{"dataset": "struck, bounced, scraped and rolled objects made by modal synthesis", "subsampling": 1, "layers": 14, "positions": "sincos", "precondition_frequency": 20, "one_sided": false, "adamw_lr_other_params": 0.0016, "lr_schedule": "step"}
Rows from block 3 of a small multi-label audio tagger, named by matrix and row number. Rows with one number belong to one neuron. Each number is 128 + 24 x the weight over its row's rms, rounded and kept within 0 to 255. All counts start at 0. Numbers have three digits each.
After each neuron's rows are labels from the 100 clips, of 14976, where the neuron reaches its highest value: "top examples" is what is common among them. Only what is clearly more common there than usual is listed. The data: struck, bounced, scraped and rolled objects made by modal synthesis. In brackets: how many of the 100.
# fc1: second MLP up (model.blocks.3.mlp.fc1.weight, 576x192), inputs 0-47
# fc2: second MLP down (model.blocks.3.mlp.fc2.weight, 192x576, transposed), outputs 0-47

fc1.288:117105150117126087189151153141135136112132089167092139145124092123111116108125161171119164151143112111115080149136109152152153119133110093124176
fc2.288:122094112149131155132126147120174090123128136087135135145126118132149158133122108136140109128133157159129139099153145137087161108139121138113123
top examples: membrane (69); bouncing (64); clipping (52); text has "clipped" (52)

fc1.108:096143163088163114104129087131147131089150128132146114102161119138139104107188128092128152066135156124087127160157142162151135118099120171111168
fc2.108:166121128066144111110139126100133162111119155192166100115104107093126108108134097159086111135137106122112154124096152129173114136077114143104187
top examples: steel-like damping (64); clipping (32); text has "clipped" (32)

fc1.89:140110115117142151124143118121132160160101108090143101071134095161130120166135139057154137147105130098118085125139134118099100151123078131088114
fc2.89:146114073139175120138092135097120125104119150126158149139133151091112131097141111156128164137142141169110139175141114115154168119153138160161124
top examples: reverberation (91); text has "room" (91); text has "reverberant" (91); bouncing (62)

fc1.575:165097106101122067141137131178161095130132161132117123086135126106102104131116115133101133125101113105122136145085127147107079132122132143136159
fc2.575:141147141118127158123129116096154150149132122140133093118099119131157169135177145132086088160177140111172105127113109125115125096144124061101148
top examples: rolling (53); thin (high-pass) (47); clipping (39); text has "clipped" (39)

fc1.351:116140135163130115122135142126175126110155157083151159143088142139111114114133111162152167123141059142111085098108157136121129112128102116100152
fc2.351:152134089093138111098107098170180140142145089154162095126142127142140183131152159131100086107085146113140156111156147133130164132119118120139115
top examples: rumble (98); steel-like damping (39)

fc1.143:140162067119121098112138126097156129111136146137184163089087131094170144183114134128125131128106111153167153120191113147126087106111137112117147
fc2.143:097131153176133136123120128150150149100123136198088089163096090151158069136195151153096105101131109140140137157105141132170125144098105141102103
top examples: rubber-like damping (94); repeated hits (47)

fc1.116:145128133139143130127125145125137118128132115127160091160127068139101133123152140117134144135197115137109085097128128144151143134132120149161116
fc2.116:102169109122107121134073104129131132120125156138086157114101143133134117137114105131136134090119143143150170133122109127104126118140144088107150
top examples: bouncing (97); mains hum (44); thin (high-pass) (44)

fc1.44:138116143107184139130167110090163183094105165095157090125125081117147130071104115143155114104176175112150154115098155144089118130156090120121072
fc2.44:129113113118107158135155088098110105115176105110098122151165172119117116171142108158119150109099192154128116134162130117142077117125129156107103
top examples: scraping (96); pink noise (27)

fc1.564:119112062144137105160098141120119089148078115120141128126142083107145099147120144118151100153090141137158138117133131127144131126123066094168152
fc2.564:158134155122099134137135118149083174096079137113104114092126131119142103155108149097096117137109118121194177140110137157090145105108122160169124
top examples: large (75); clipping (57); text has "clipped" (57); repeated hits (46)

fc1.532:118148116093131116115115115174117174139120163119101116167143156148145142121121188139123171105117143121189096142087104149085121127156149149146134
fc2.532:136140105168157164100154076131150107128120095135133146133106147156127119110132112140145144156131130100117155121178119144147140096134141119143128
top examples: mains hum (59); muffled (low-pass) (53); rumble (36)

fc1.442:160165122098111119175117102111116142134111115116111134145123173142096121123140134140084119145143116143121104169135084107172129150113095120125126
fc2.442:101069148125114168135114160156124090138160123097152136120125112098158098126107103108160149111106149120148113090107134165082133101140125127140131
top examples: small (75); scraping (52); clipping (31); text has "clipped" (31)

fc1.40:130107131110144140166156130108111096120098127119121142112130115134135139120134120139164145102123119155141131137121145132139095114085123141074155
fc2.40:122166127095121130130128101145141158127139114115170127138110154133172164134125131117096156125127162139132077158122085105109166140175148087137149
top examples: clamped rod (89); rolling (52)

fc1.429:149135116131139102107136177108133178112072149124129155137144124125183122125131161143158124127109122129153109138134119126141112130136107113095138
fc2.429:169119135178110102120114143120143168099107089125137141124109161124111104144103126103125148155115080095133117109148136128159188096099119123150105
top examples: membrane (62); closed tube (36); clipping (30); text has "clipped" (30)

fc1.280:117140138076106104109115098134151170144087126103148137127134135127118113130095205127119123133153098158104116132147159134101166140115146126129115
fc2.280:119149145135129166120130127166134134104111109127113144125121150105138129118156096133143121124097127163107126112158137174137111145153133146135107
top examples: large (74); one hit (67)

fc1.206:150137159129087103129121190177107099137124148152156136074153121132119121086136132140156102104135120104159122126085143147134105131187138149159152
fc2.206:125125100118142131152144111160124163137120092122162123155073150154098140165121095131098118141155091134099109080136135080165089138058120113126165
top examples: one hit (53); clipping (52); text has "clipped" (52); thin (high-pass) (45)

fc1.406:107177143137137092150100165146121151108125127135107141139116187119137143119112137117156125094100177183106103105131152107112123093131137125114129
fc2.406:102054082125123139093178106156117110157111144100168141136088136130098102178126111121115101171133150147157135190114114118114115120117129077127089
top examples: muffled (low-pass) (78); membrane (58); rumble (48); action: rolling (48)

fc1.522:130143128137155149147118123135149118089111147168145113163166145144103085079129118134117170154170146124126123146109102145113144084186081094143152
fc2.522:130100100138145134118126111158151122099110077118123143127043108152124143164119095134151118145139116130119138119129162126124135106111145132109100
top examples: steel-like damping (79); size: small (77); clipping (57); text has "clipped" (57)

fc1.308:147092118149132130155083126140095096126137141118155147146101172105059156134121148167149139122117156113147128068176113079129135139129126130155177
fc2.308:152144117125102099090138163153151157144129117153093129143126141143135141121118128106120083152102092121116159109079094146108159148146126137115123
top examples: rubber-like damping (90); size: small (66); string (56)

fc1.517:126183109120132097121143143134099156085151156071112100122115162133128109115173126123113124130132150113130078132154162116112160134121164134135106
fc2.517:114096127150136174109083146141153129174072101161152167127113128137118142141124141149114129087172117137130111150138140134152097089156097150085112
top examples: striker: soft (98); reverberation (59); text has "room" (59); text has "reverberant" (59)

fc1.132:121150156158138125128136135109128136099105172112129111162103115170103106143134133110094152134139098142132100131162136150132130179147107114162155
fc2.132:112087151143126119150168144156138171151140113144157186083102110112127127083117143123133093125106134139082188126105125101141101140104125103114147
top examples: string (56); action: rolling (53); rumble (41); pink noise (37)

fc1.432:152107119129146099135105110138162168176127151132146136150101160170080184136127167119100141159125140116137108151142133159141150124159127150151132
fc2.432:125178147133133125134093108119110126159116117161155092119142121099169101118111143109132165124165132093108164176142118104141123160126124152148103
top examples: striker: soft (92); clipping (58); text has "clipped" (58); glass-like damping (45)

fc1.283:099129132067160125159147137138148181120116122156089135168106130136071165142075161124133154113131127106132126152147118126132130112182129130109141
fc2.283:133135131199164130132122145131128098145127121148172142081137149143208115119179129125149138149108174136101102086142147113142136153117130112171140
top examples: quiet level (65); clamped rod (47)

fc1.127:144093138100138119162132139129123100116111136144103125116116104105152108121142132102189117169109139136133158150148140136101118138118139126139172
fc2.127:069137136142129126129100120134142113138138124100104148139107101102106125118156119140098152116166102157141096126098127135144144118095095120160152
top examples: hard striker (84); large (70); clipping (35); text has "clipped" (35)

fc1.483:145087126101128146132134107118146157151112139137125149054114119119125125129078138110124107139125148116100139128108143112139142067151127174151160
fc2.483:095148143100116140113124139137115094115151111162152089187141127095124134124129151091105088129152105158156098095129132123107104149124175124161153
top examples: muffled (low-pass) (100); clipping (36); text has "clipped" (36); pink noise (26)

fc1.255:127122149146161082136104155055090122119122162111167150159131139142129139108094136093117137134138096072107139117131145105141073135101098148101156
fc2.255:107127139106144098113142103113145124124178156139115097166143103149124105120145104136156127124143131101131133130118104126108154149104139135122130
top examples: action: rolling (62); steel-like damping (59); clipping (49); text has "clipped" (49)

fc1.14:099100140145116131155150169100155174148154144121134126143104134099125094141106136153144189156076145095109136114106153130091096136117118106112117
fc2.14:110105125112128159106103127083132091153101094126125098138168132128064138161166093127141148124132136112109110124141148104093152073132116163139108
top examples: rubber-like damping (71); text has "noise" (66); muffled (low-pass) (46)

fc1.339:101102176180103109136149129116114125114110167146194118091127123143146133125120131140161158093133123141104134142132124109161153135122144144112137
fc2.339:116105123091148139132106087129136129121134136082127165132165124083112133173111123136137129130083118109118135121125131162125100082157118119154178
top examples: pink noise (74); clamped rod (48)

fc1.506:129156154098153100126105126124098156101147181120107121143116122114086112120090119103139152113112117148103088127150116156059082098114155135121146
fc2.506:134111079151107132098148142101156061128176115179145108107141137106155128132096132165111099157139119120132118126132116122147123108137145110130148
top examples: rolling (78); steel-like damping (70); pink noise (35)

fc1.481:100157091156157125110172162109080145133115112149143104135102118131114068153172127163127143102127122136132155167113117100159117151170116117134151
fc2.481:129116180152111113108100137133128145157134066081106169128143110123127152124167104163147160137123139119089131155147149080084123151140124113120133
top examples: one hit (62); membrane (53)

fc1.471:126154117083079162150108173098152160149119168108125152139149154137121136118108107099163133122137154109087117130163130061108130143119135100189161
fc2.471:102125107146137091110130122113130130176159096116156121156102132100156142168141143142142165161165134116163085108108129158110147067097112125118100
top examples: hard striker (89); reverberation (79); text has "room" (79); text has "reverberant" (79)

fc1.248:154145109146120120123136144208121120106084157150149142112094130136157133159104139140128121138166128140136097118122115131104157147127120126129123
fc2.248:133106129112116098135131156104103084132132146169107130149105156166156127114140137106160181121124158117140156175139083137101133102152138120108136
top examples: striker: hard (86); reverberation (85); text has "room" (85); text has "reverberant" (85)

fc1.215:170156091136137151111169114118145131098126122157171153100109134119121114147154148161120139118131118099179124155180142140120138144144138128173115
fc2.215:082159144108174129073113133117117133125136152132092137148124107150120108128094109127123177111124096138124119120077103134111078135136102121110091
top examples: bouncing (83); large (73); rubber-like damping (45)

fc1.75:138152154105140127130160131133120074168092099158108148130141148101115133108119146116088144120143111089122090162146159162140114142146114143138135
fc2.75:117105109182106113117126124137155134130161140099152134140137124139182151148127134156148175153092181139162127129106181125117105142105138108143174
top examples: mains hum (52); action: bouncing (44); clipping (43); text has "clipped" (43)

fc1.211:118095124127134119149152146154151085165117128081101148174152149194110126082133157116172081113113130145110121156138117154102106119127137131087074
fc2.211:134133127154104126129138126090152101146130131068098125172121136103121141117123123127126161121154140106162149166127069159128171075179145122075164
top examples: quiet level (88); bouncing (60); closed tube (49)

fc1.519:145123098104112108110138122109095164153130178142153099144118114089108103112108113155132111136100091153131106099163158095093126102124157109123084
fc2.519:132184092147126152137167117102110133111114081130141117120151085157106160110144191097121146120125138081097137103122125125095145098134112133105153
top examples: small (100); clamped rod (60)

fc1.416:144069162124109076114122107139138149100154160151126148129148117136130127099164175197115099123114126132120100127176134137123144103119151129127131
fc2.416:119101126139110102101163153130097098115153098160133107141117149109092160142141098120117109186114159111130120125153116154107084073143129143128103
top examples: striker: hard (88); steel-like damping (80); membrane (53)

fc1.128:158182179139122094084156165130175110102132151120131140122137090159138126108131123106132146064141140080115108136124126136126112137144143099144132
fc2.128:084111168123113179123113129137121135123150139113094137175137132117115145102151143147112122158120104168098129162112151106084121084122123147136117
top examples: thin (high-pass) (99); rumble (59); pink noise (39)

fc1.202:150117145144135129153133127158167123082162128160141175120148093140140139133150114146103166117113198111116100131161123151164093105091171123106143
fc2.202:092175129125126164124087154124113143133158142086138093124135151115108125128118178139171050161129078135155129141117128132121154139154081110140120
top examples: hard striker (93); bouncing (75); muffled (low-pass) (48)

fc1.68:113145128100130132110164124127152140135125137149149186121119123127124134190155150127149094093134120146100167108095129140141198112094148086107102
fc2.68:120157084143166102197125127138131133124156126126126105172094110131148096181189172102078104122110152117134095086118118141140148140087134141149154
top examples: repeated hits (89); reverberation (75); text has "reverberant" (75)

fc1.510:103144129079181129109121140112140123109123136162172111112162111138095163083103156150115171130100149105132125121140126149142095131094156141156103
fc2.510:119157125135162108133130103126130083144154113142119138116155141155134107113136130069162109119128106151147123080106149127118158149097134091137146
top examples: large (100); square plate (87)

fc1.441:140156148110166115072154147113143147154132161069127115160139134127131146125116143143123138110136129116109125141120117082130110143120099111133105
fc2.441:081122099164098106179096139113120092109101106116109115123150135106148136110169134149134129118131119137084132128152163143139138122169133115109125
top examples: large (97); membrane (60); clipping (38); text has "clipped" (38)

fc1.190:165134193107129140125084134149119111139120170137135116074137121125148173101145120149162109126102141134131128099136093103125177110045127138150150
fc2.190:094194104140132160150122149112119126142092153142118149151129161151094096113156196088114126145147086113147108124127166147127122136158178145111103
top examples: scraping (55); wood-like damping (46); action: rolling (45)

fc1.487:101170121131130113129162146146136089146103106158156103145124122116116148149120139137097159117101143124144122111118085122135143145159100156149125
fc2.487:149111124113098129104091122121088116159158111106112175111111119139094114107132166100189131111133110113109124137130162067112098100107160088141126
top examples: size: small (78); bouncing (69); rubber-like damping (67)

fc1.276:127094101192145155140123153130142135113103130139143149155175135124083113105171140123140126094100099165187161142126151147106150118133093123123160
fc2.276:181147165098114136149112119117139125116097141113130149122105147132092155120128135135109148137184151130080104119138085157174147109101184111117084
top examples: clamped rod (60); clipping (38); text has "clipped" (38)

fc1.472:148106111099138140091115143129184171102157163159132099113145128147076093162131080121127119100133137102150142144119128133144117147141138151128147
fc2.472:131137146124116139106137105090125125117088112111124127125169077128145166125154129130141127128119098138158144144133101119099110144127111135164101
top examples: hard striker (85); thin (high-pass) (83); scraping (75)

fc1.496:148162068114095093156137159126142140137113147130132121142135138156119125151150137109134117104105145126158102143105152143112090204166126136113132
fc2.496:154112116109182146147132102157131160105124135130101125130127122136105160128118099145098151161090159127124173131174097171142143142136144113159117
top examples: mains hum (86); reverberation (66); text has "reverberant" (66); text has "room" (66)

fc1.12:152137132151104067087177148128130102167190148162133157138142130109143154104107145127143100116117095124126124104177148131131083101105113116115135
fc2.12:167154111112160138132110111126141225157089135156108119073131120117100096164178111135126135142150130116116135157107096147157133128105139100129120
top examples: mains hum (96); thin (high-pass) (60)

fc1.315:119149131124117120105098176179114131120155155167166124113151131116119140170126132169127122162131121129097149140130151137119121113115108087125176
fc2.315:118078135127106098103134131125155154114138105150130147114127178109130122115112103131155132160126139097123104140127164132118136134148140130072129
top examples: steel-like damping (74); string (64); size: large (63)

fc1.252:135100096084094126125120136087104160163105140117122205165120144107144119152119127123102130163137118139136116145153101089180120164140088102102134
fc2.252:125110132098154147117118112142115121108103130099125108152162118139153109125094152161145137129104108130162120152115138108146149138123103152089128
top examples: clipping (98); text has "clipped" (98); reverberation (54); text has "room" (54)

fc1.320:110160168094130114102158157076095109097114143119140135125117131136139150124164122112177114113095102102087125131152126151101163110156142155162184
fc2.320:148117067144122115110135116126131150118127174169179148109137114146084157125091169143088174117132113147118165101161131130127126108134108120161194
top examples: steel-like damping (80); string (75); size: large (71)

fc1.502:125113104167142092158123102140111113153130088124124081108145159121150110129121130116134122143167100122101123100148131138117110136110111129114111
fc2.502:126165141105148126114117126127143132092103163125131080140132166113117185133091079108105096092145138147133148150116173060114112170129179169113120
top examples: muffled (low-pass) (63); text has "noise" (60); steel-like damping (52)

fc1.307:152129082103132136106116121103129144133099182078141120143122178101170099145150154142150134129142107104128114150164133146104106128090127133103116
fc2.307:104142167108150072138133104143162165096121140175153096161107114129111134147111113089102114102129087152088111101162107099119149144153096095152133
top examples: size: large (66); rubber-like damping (59); thin (high-pass) (39)

fc1.121:126157079126097092146121137135177138108100136106126119124135136149135116109154147136146109122139147146123121157108138110153154113143145118087085
fc2.121:149137163124135159084136149178123139122107158120167156134110177129156112107136087153132121157093140102124140118139105163117076145116139120139149
top examples: striker: soft (94); thin (high-pass) (73); bouncing (51)

fc1.569:138119110116134154168110138143132102129153133131134138106090136144084143102148163139144168171130131122172119128111091102124110151146100154094178
fc2.569:162093112171135103144133132157132135124126130122158115090106127125138132090144095135123104128145138123120124108127166132195129122156188124167077
top examples: size: small (82); clipping (63); text has "clipped" (63); steel-like damping (61)

fc1.65:128172154141112115147087118134136131101152123144123138119097164107123126127129144122104148167100117158123136130116129138163141145140112130167092
fc2.65:125093114129136121095125086141127132152147123145150066139151118147152104132144128154106129128151125110151125071155124118108180159128106118112139
top examples: clipping (68); text has "clipped" (68); steel-like damping (49); pink noise (30)

fc1.548:069120156108118104147099154123105124153135114119128085076139072104122148112180130157125109132115096155125106168117151129145127099113134123114122
fc2.548:167136092111123165105148095124114128162118148127108171188123166137152094139082117129171108117125108091126121131132123110115157167157117145113160
top examples: striker: soft (97); pink noise (41); shape: clamped rod (39)

fc1.221:148158164109123178129080162187126146151147082122138150134122164111151138162110129110178150106155159118152119110162091135116154119151154172132095
fc2.221:128103133191106153113130131089143120113124142158145109106127126189163113091158187161070124106125075155117186132124149125107131098135131131107139
top examples: striker: soft (100); small (90); string (62)

fc1.388:139075129106118161091174134156087153104135110153101138157141142138115140099154164124132113122122132109127149121139142099131139116150114116118171
fc2.388:111184133129162154146115139144106122154128217101143099112134154115132148150110096125109190104119093140106117151139107125129149125139170167144092
top examples: small (85); steel-like damping (54); clipping (49); text has "clipped" (49)

fc1.437:141103120136108113111091126135139168140106115143177115139116155135179106139174114124160115143145098130142162158149115139127098132162141110110157
fc2.437:176130137127170110121113153120097125148157083071107136107106129139109111116099108132135084110069156179118111144089097141072142156154118129152158
top examples: large (93); rolling (68); glass-like damping (54)

fc1.120:186124122170133168121097134096157092150132108142123100150127129127134150106150164124126119093104131205173120099173132116125081116131112107090163
fc2.120:083148139068108080142114126162178190094114130114158134197148149125143108125109116147182162129126123084108130185106119157118112149131104123122104
top examples: reverberation (69); text has "reverberant" (69); text has "room" (69); rubber-like damping (60)

fc1.218:141139156110136157098130126113131116156107142140164096145116135114104154131170108112123169123145118135104086157101137094147092154133110134170148
fc2.218:164080127173129099158146107154130109096151141140119121122175122129143145132108105134117173110145149141142122118116134110117109112150116096131101
top examples: small (83); reverberation (74); text has "room" (74); text has "reverberant" (74)

fc1.490:139118096157149108103115174073175124130160105093124135142154118170152132137141126140155141119108165126134111133110171113149132129111141136146149
fc2.490:140100165095171130134121132095145117141121153177104114164141125102126171133098111115123123136140105158107134130154112113150116176148156132123124
top examples: quiet level (69); pink noise (62); material: steel (49)

fc1.384:145169051121140113146146119123114143118138098130086131128143140132122099118115068121162092113140134144144142130150134134100118101102136120121154
fc2.384:119183171108131116096125094165120103131131128122130172122168122116105119133128118130141142102127131168123171114141096115129119137151144117093093
top examples: muffled (low-pass) (69); clipping (55); text has "clipped" (55)

fc1.558:127133113134111158133137091128126130093105132108098142149127153084151134126132105139095107093122128150112159165109116148139142085138127134084140
fc2.558:092139143125139127159043161108174131148126130157144133133144173097118139115107210126116137117091119122151113098135155135152098151097130143085103
top examples: repeated hits (82); reverberation (70); text has "reverberant" (70)

fc1.434:090174123120150107154116141140180161125139128093115107172118120135123138106126147182106111156124150136120156133128129148118143137121135135103152
fc2.434:115084123140108146120117152102145111095110086118162112183124116106136164166161115132165128098110106099108101142130078124146147130127123121138144
top examples: rumble (49); ceramic-like damping (46); pink noise (44)

fc1.235:160129161144152117118116093117148169142115128148123120143137127110146139137120099156139156132119143112140106101163140089145138093119092112134143
fc2.235:076142098121090119125134120145140097070148171140100134110118159137110113123137139115148128122122150148104145159124119178088095185135142118137116
top examples: steel-like damping (76); pink noise (56)

fc1.453:149102093129146120130131146126147142164156104146124184104175133118136102124137130135085100155092112113162120152081142128129165128128095135161127
fc2.453:090163135147086131147120121139107154102116091118109108106105115147083137151146123118104150134124147132152137127124106156163113140153122141143105
top examples: large (88); string (86); clipping (32); text has "clipped" (32)

fc1.545:143122115123145130086132130148103126108097170157186169146107130134173138144078109119111134114130124142171125127169119173153092132099148093100111
fc2.545:118134121163118128158126131133122131139110141102127096127082149130171108113126158140110113117120099121107131122106182117177200154111098124127160
top examples: rubber-like damping (74); repeated hits (62)

fc1.444:153128089146163120132148124125158102167128146134143125119106089173093117115116157179103147097103151099135144157113101074136138111141122166114138
fc2.444:111128180082079151149112127117125190112086121116108131130118168118126147126141119080120141149138109111102138121143129171152139171124088107143119
top examples: striker: soft (98); steel-like damping (56); action: rolling (56)

fc1.141:132154126107131162076111142128134086140121138124101120145192108112128135130143150135095154102136138169122154179188137066144148152124154186125106
fc2.141:155113165156092103147122131184100149106144152134137137132091158143168123145080114180195121187111106123125122114111134118137134119155121090085154
top examples: small (90); clipping (50); text has "clipped" (50); round plate (41)

fc1.237:123140114132092120137130132124138169153095113130131168071100149132145146082155134170154130165134073091142106104150125128147157158164136112135123
fc2.237:148125145140132162127148132112149125127140114139165107123107109124172093147105099154133186115146062147113127141132137164138117136107149148068152
top examples: thin (high-pass) (67); bouncing (65); membrane (39)

fc1.349:154154105097105120126092152171138142110104087115129135123160149091141128110135168170093079130118152118098128119127106159098131135097120104120139
fc2.349:081094146086150104130132103148142122114149145170138158125083130125175152129133137081166119139139108136141142128178126083131140112132131115091097
top examples: rolling (88); striker: soft (78); thin (high-pass) (38)

fc1.359:145176154169122132063145112156132089094107125134157125094121118123142127157124147133101093141101150120138098118138119140112105127111127140103111
fc2.359:131142134132132099104069166098150127132164120145119098133103142108103125124137084138139117085160128150155130107141148138143122111120142130121111
top examples: pink noise (57); muffled (low-pass) (41); thin (high-pass) (37)

fc1.318:163134119098161129121111172107095149164132123104122163100136099110103152176117147107147164113161127127098066153140141154102130118109154158105125
fc2.318:167171103139180186154120138181151141152139133125127113129165171125121144128176104191123140116067110130115128168167190103113150151096098134166139
top examples: clipping (65); text has "clipped" (65); reverberation (54); text has "reverberant" (54)

fc1.245:137165137132124109114160125113134139151137100108124142141143125139126098098145085167115109108157100106161117153148143135072093137100150139124160
fc2.245:152120163126155116128078122085159125143124162156143144140093104121131116121139175073105135158066120136114120108147164110138162098120155107104142
top examples: one hit (66); medium (61)

fc1.45:120075136139102115172104146166145093185130100143146148113134121169160132143111155188169143121187103114124143140104123120147137114164102086101160
fc2.45:093168167119128153096173081124131135125139090150113102131101156103125115113102126132135169132098154147149144113127131145112145096119121157155155
top examples: clipping (60); text has "clipped" (60); steel-like damping (47); text has "noise" (46)

fc1.570:173115114172159060109146129166110140126125132156162096124157097115113131168130151151146102105126119107146120154132147130154124127100172142140145
fc2.570:101161141090105157178146186119145138102117147100072120128131148144099138133141092121129095119106153065124162123131147142136154096095092133146157
top examples: one hit (70); string (64)

fc1.230:115140110155129102150147129140124160136160092152141109086148129117137129150078144093116130131171114158137127141099133075142145154164078113125129
fc2.230:122139116119140151191131103133111137139134125152072092150138109145151120149156163109125100101123093113116122157118093093146151137171167098127115
top examples: clipping (81); text has "clipped" (81); steel-like damping (68); size: large (63)

fc1.500:095141122156123106150125137121155168121146143152124131126128160076090179137187152102175150113127132163122096121121092150103148167127112095110129
fc2.500:076108116166110134148158171128126148141131172130124117127133144142139116111129122128097162124105121110096144124092093163116144112148129118108119
top examples: bouncing (90); rubber-like damping (88)

fc1.251:108113129139127135086092137115141094111106125152104121134157102087161117108139134126191108138144130127127158120097137128143161050148157110149132
fc2.251:146126148099134175165121092093125104112125165138140141143132162117175169097125183126131114121142139131126132166136155146141135130087140127118156
top examples: striker: soft (97); thin (high-pass) (48); muffled (low-pass) (40)

fc1.236:118160104158103131108137149151129107129118089144106107149117160163158126148115147090119150130102151117133115111098133150129072134145175110120149
fc2.236:167117134106147124152095111174137137124140114116129149103116113136097156104112137146124136105085159150131139147173163104062136139123102143169126
top examples: one hit (73); steel-like damping (67)

fc1.450:149083111153103098102108129090134129148111100095149145121129162119123114090118137153104119149139122137130090111129101127128101167081124136108138
fc2.450:103158134127149143175141129144156079105107140123123126132161114143103119146145132123114138078095124106141154150142161151137130158147165144115095
top examples: size: large (61); rolling (50); steel-like damping (45)

fc1.98:177134117084123149120128077183149149144106131151131079089141125075090142115108136126169139110142104049149099126120148125130140108172128093145182
fc2.98:079165177140173113130109183176108119163118121103132148160138109103141110105120124123134133143099125085086153130099093129131088124106145120130119
top examples: scraping (82); thin (high-pass) (55); closed tube (33)

fc1.124:158117168118185150128113145116111126132123135172119133122108124147100149163093118130159151135100119157183094119118142163167114129161165105143143
fc2.124:147145128152107145081170085128111135111115158084088149108108131110124117089110136121095122189124132098100128149134114145104149149115123103133128
top examples: striker: hard (90); reverberation (89); text has "room" (89); text has "reverberant" (89)

fc1.435:095138130138162121131112154111120129110141159117145165083126181143120126193096106160105092146127137135104089086129165147089137116131146115143119
fc2.435:105126117145120104137136114156115087117141120162123132162128124114158143120149139128132087154123119101078094099111117092107116123135108120107124
top examples: string (83); size: large (73); steel-like damping (55)

fc1.543:134085086138120149114159083102168122146108146138160135134101136144132129145129124122182141094166138123159121100151120163107105111152132110146139
fc2.543:100151167134175126170121134154115128141181110167117120172120155108110101101103117141163093159145093124128137148154102135135128131103108090141134
top examples: one hit (57); closed tube (45)

fc1.478:126131144105153124143118096118137160144153122165124108101150130101176124120099129145121134139133130112088101123116104114110087115143137143162128
fc2.478:123139108139113119168115037165169141133118106117115133103137129123113136150146106188132140101138102151181123120137132119088118163123157128100114
top examples: muffled (low-pass) (66); white noise (49); pink noise (41)

fc1.459:125099127123162168142142104130173113117135181098161141155118112170099107112126144167094189129143120123103100106141153104114106143176112120135156
fc2.459:153173105131108108154125127148090132136135086145117128094133161084156148172116100094134089126151156171137161139121160166131129120120120154121109
top examples: muffled (low-pass) (72); steel-like damping (40); clipping (34); text has "clipped" (34)

fc1.30:134117128141106112111121180064162092151106174116129102128136166140130135118108132109130191125078131156130114142131146089127181127120095102129129
fc2.30:157155115170110151129134120149138146160158106106145120139167124180115084093111152180160112125157142140128139154180105122099085140141152133154107
top examples: thin (high-pass) (58); clipping (50); text has "clipped" (50); material: steel (35)

fc1.3:117139093066136141112115152122152130094121130128120138151105149124120118107132086125092150120123113157117128116122126105139131115109169122079114
fc2.3:083125139152125123165108110142114151124121103104131076123102111118190118138131162139142083124135144077121125152114110144124129133117133125175141
top examples: repeated hits (79); reverberation (56); text has "reverberant" (56)

fc1.524:107162155154124139162113140138134167107119146117112138135127089068107157195118109119137118126122137126136112094123117140127107149141117108152172
fc2.524:140117108130107096153097139141130165154108130151142121125143087115107149157117098170117104153163118111096125138148099065163133094160119146133099
top examples: large (94); membrane (48); string (40)

fc1.48:099144145146133113082160114107137155137116126124115133117108130112153130149117145129168152159139133113137134135138157165146121160148118142111123
fc2.48:152106163145124102118124116121161143145119142077136142113154109134093103106087127088129122101157134084128149151097131130118151131162143130112114
top examples: membrane (66); small (65); quiet level (63)